{"train_examples": 195000, "color_jitter": 0.2, "norm_position": "pre", "drop_path": 0.15, "optimizer": "adamw", "beta1": 0.9}
Rows from block 4 of a small multi-label image tagger, named by matrix and row number. Rows with one number belong to one neuron. Each number is 128 + 32 x the weight over its row's rms, rounded and kept within 0 to 255. All counts start at 0. Numbers have three digits each.
Before each neuron's rows are labels from the 100 images, of 14848, where the neuron reaches its highest value: "peak on" is the class under the peak; "top examples" is what is common among them. Only what is clearly more common there than usual is listed. The data: rosettes with rotational symmetry. In brackets: how many of the 100.
# fc1: MLP up (model.blocks.4.mlp.fc1.weight, 320x160), inputs 80-159
# fc2: MLP down (model.blocks.4.mlp.fc2.weight, 160x320, transposed), outputs 80-159

peak on: backdrop (100)
top examples: cool (100); mirrored (81)
fc1.68:125148112159173135138120120124116104166130138113123073093072107090071088120157173143209099097127141102146167133160137159125149105136115099142114150195133168155093178166129168114191139094154124157135150128096201092158071087172119086057129174
fc2.68:149134141139155124102119146090136127150145100106110109189067118141116046113179151172099146136154162125135155159089187103143114106138088121132073160131139145192152155158124143116134170091168107122106130104179079061161117000144128112105153147

peak on: backdrop (100)
top examples: off centre (69); three-fold (62)
fc1.309:165107185124169098106105155098131100126156139071055117157105117129094100147079133141119151127137092125128165112183157136129109153120126083096101079169145120149171059142113104126235112137130082102145135071105154200127175121114190134080118101
fc2.309:149096147105171112151100074145112109131081123147100124161143101150145183174120161169100161205136153139139182193111151085155115169124145118102101167101130102196096155168097121125086138091152140119132132071146106132193085117120128093113113208

peak on: backdrop (85)
top examples: nine-fold (38); ten-fold (35); vivid (35)
fc1.315:198130127115131156142151110144142110088116099166110115129000056128114152127113148130124177183109090193129124158100135064132141115128112099094131084121162115067105064064095090103153064157113151178137155085131126143154116139160149088083108168
fc2.315:101127122152102184122120047098156096104115180134136116111082134131124120140141121091091143107149121064146123166161144098141121107120081108090145138154137141039128073160240144146124147170129134072148159159148143111138162117157137162138052143

peak on: backdrop (98)
top examples: dark (100); pinwheel (82)
fc1.133:114152153149089173135157171113093093148143123102124144146072138076124139109119172113106107126091112177108151148118065144134123144139137127122132100113169194075078082087178166095170068094097139106118173139068132137157112132140121114102066122
fc2.133:144145089148157174117124119176094072143159158109112096103131125090081146139089192165136171125047119091164131125112122142103096095106049125175147141153142145061108116184151157165124106085095084069103094115137115086079159180140137112094072125

peak on: backdrop (100)
top examples: off centre (100); three-fold (29)
fc1.37:121085151072136106127099163119157151151101089118062135098085151117100120034120140154096132120128079118131153171139145128115139189094158046141076192160156136161149104111139148121190117124146104131165112106143144153138139136150146154107061144
fc2.37:111059122187149083099119140072118146125109102098069129090082093158181138120108157150119119125129082150163160151148127099159103127081130113164138149135080074162159125115122099131154123141176099110126137122158088181165081095152116181137125147

peak on: backdrop (99)
top examples: earthy (99); pinwheel (96); three-fold (47)
fc1.259:114068109100140188095111120176157082135104064159101065110098080135106112081101146119120165191134184133124132136102132076098143124109143120113104079131134145108134077096102160117173127150116088122144159069159072067167153189170157109106015176
fc2.259:184103093130128192126143129099092103119125164141095112115128077138097098146134142139158140114146091049117133090137134119172122151167120158126201106148144136090067093177146134136163127116162119091087118123158096157072173226168146088146023136

peak on: backdrop (100)
top examples: three-fold (99)
fc1.151:142139131082156099132182108133127109150073139193051138103110110117040116058181133125109124095117095129154156138079142117112119170123099044172110152188155173091116057114136077123112123100122092073186158122112110141123160165134133129112114148
fc2.151:090161148176116174145075172123109122119138157170114131151150097148112112181112134098217106119134106042117141123174089153136077143152081133131139114109124119080150157152163142145151072140131139096117052149109100157049199141113121117144090142

peak on: backdrop (88)
top examples: grey (93); off centre (82)
fc1.124:143095121110175119116180111121153099100124096101141141182116193110160112098147200081156167146125096128109163128132126090132066121083115119169113164149174136110143135174060127091132164170077101116165136069106119117136114155116138122144090062
fc2.124:110109105129150160148091154176149110092148142150144139126126140099153087132187129067176163115160136102204114082115131154142100123128079138106136090141148124152152116123146144173152013111095157133128112081176253151092114148123134107063070109

peak on: backdrop (98)
top examples: three-fold (75)
fc1.121:140126125149182117157162101143092076075116163108029098130141138118128163146140143129078121146139161158141135135038142141137172107138181097153145142112122110161138100136140082118019097082130111049130149122102131082185144110127123178160120113
fc2.121:111110075115115099116112119141112151189092102149125121170161127097138151126159112117162145044100116147126102092120162180091161134157107153158166120150163203131158121172115164176084103104075091170130047106118160088076121182108164062094147210

peak on: rosette (72)
top examples: off centre (96)
fc1.150:181116101175209164102164076105094135140119097064081112106126154128075170149097199126087069119083097157082147120133157084126092120126136107130162088196077146178094088098152119129119109074139080117171123057154123137183125097120160118122114129
fc2.150:158146103115116132124063205114149160132103099139163147134098188127120102121145122136133098136118082143074119183189094132092119138105159109121123183142190136151114150141113165104127076098114116219143109155152162131160079200116082099095114142

peak on: backdrop (97)
top examples: pinwheel (95); off centre (62); nine-fold (43); order: ten-fold (33)
fc1.170:117135075146154144076106086170157075110147127108132120182054166166156151109063207091023121158136117178149109138111122090141175186109148137122190066135122116132118124089048093105129127141161111116126155118147138167140079107128136129112064135
fc2.170:100117138150136187142123144162092133138128174119115134107094106162123101173101119095152113112109146073147099066061139137134123121106117138126124090116126166050088099182163158104100149160123106155112095135191143111090146164160122118101000126

peak on: backdrop (99)
top examples: mirrored (99); off centre (78); four-fold (35)
fc1.109:115149105077121098144104072124090189150101173103133135163150122070144103208112146086107090152127148144107127079068136134150082148138173155136104127105114144177120130154117143098158152124103172114131092136130163069160112102094100128175100125
fc2.109:130166080162144074165154207084169103149147138090151132125205118173119111152081134174109121068099075063131096062218181118132167116177167162091104080181113132152173178060180111150147136151161160133118074206097117148130129115128114112145049136

peak on: backdrop (100)
top examples: grey (93); four-fold (48); three-fold (38)
fc1.161:133120109098160119101091200133153161111102097144107126125101121119184128124131138102102159198169155116155164123133093112084110170117096094101152149131135055139134126106112113154105082117152075091143152138148166130178107150094116125181047086
fc2.161:105146147189189181144141103147133070109151170117160116082088105115108125176109134085179064093136151085118146114231143121111146118192131098141132087110110118102104089181142113096137154133150148131127154132111103149095154162120152116117000130

peak on: rosette (84)
top examples: four-fold (90); mirrored (81)
fc1.20:128134163055126111170125150157139145154099092189080125137102065141088116069133144133138133070171168161138105169115188106079148158115150054106115089150114189088139083061105114144154154139100117086146163109161113133085172143126172126127121181
fc2.20:109135115231141148155131041103132110138191169165122148129153097164113166109146138133142091129132103105102147115161110109154136182171076131122187119088101093077097114158212084139160095125134178124157087143159027192123131151127125142135139162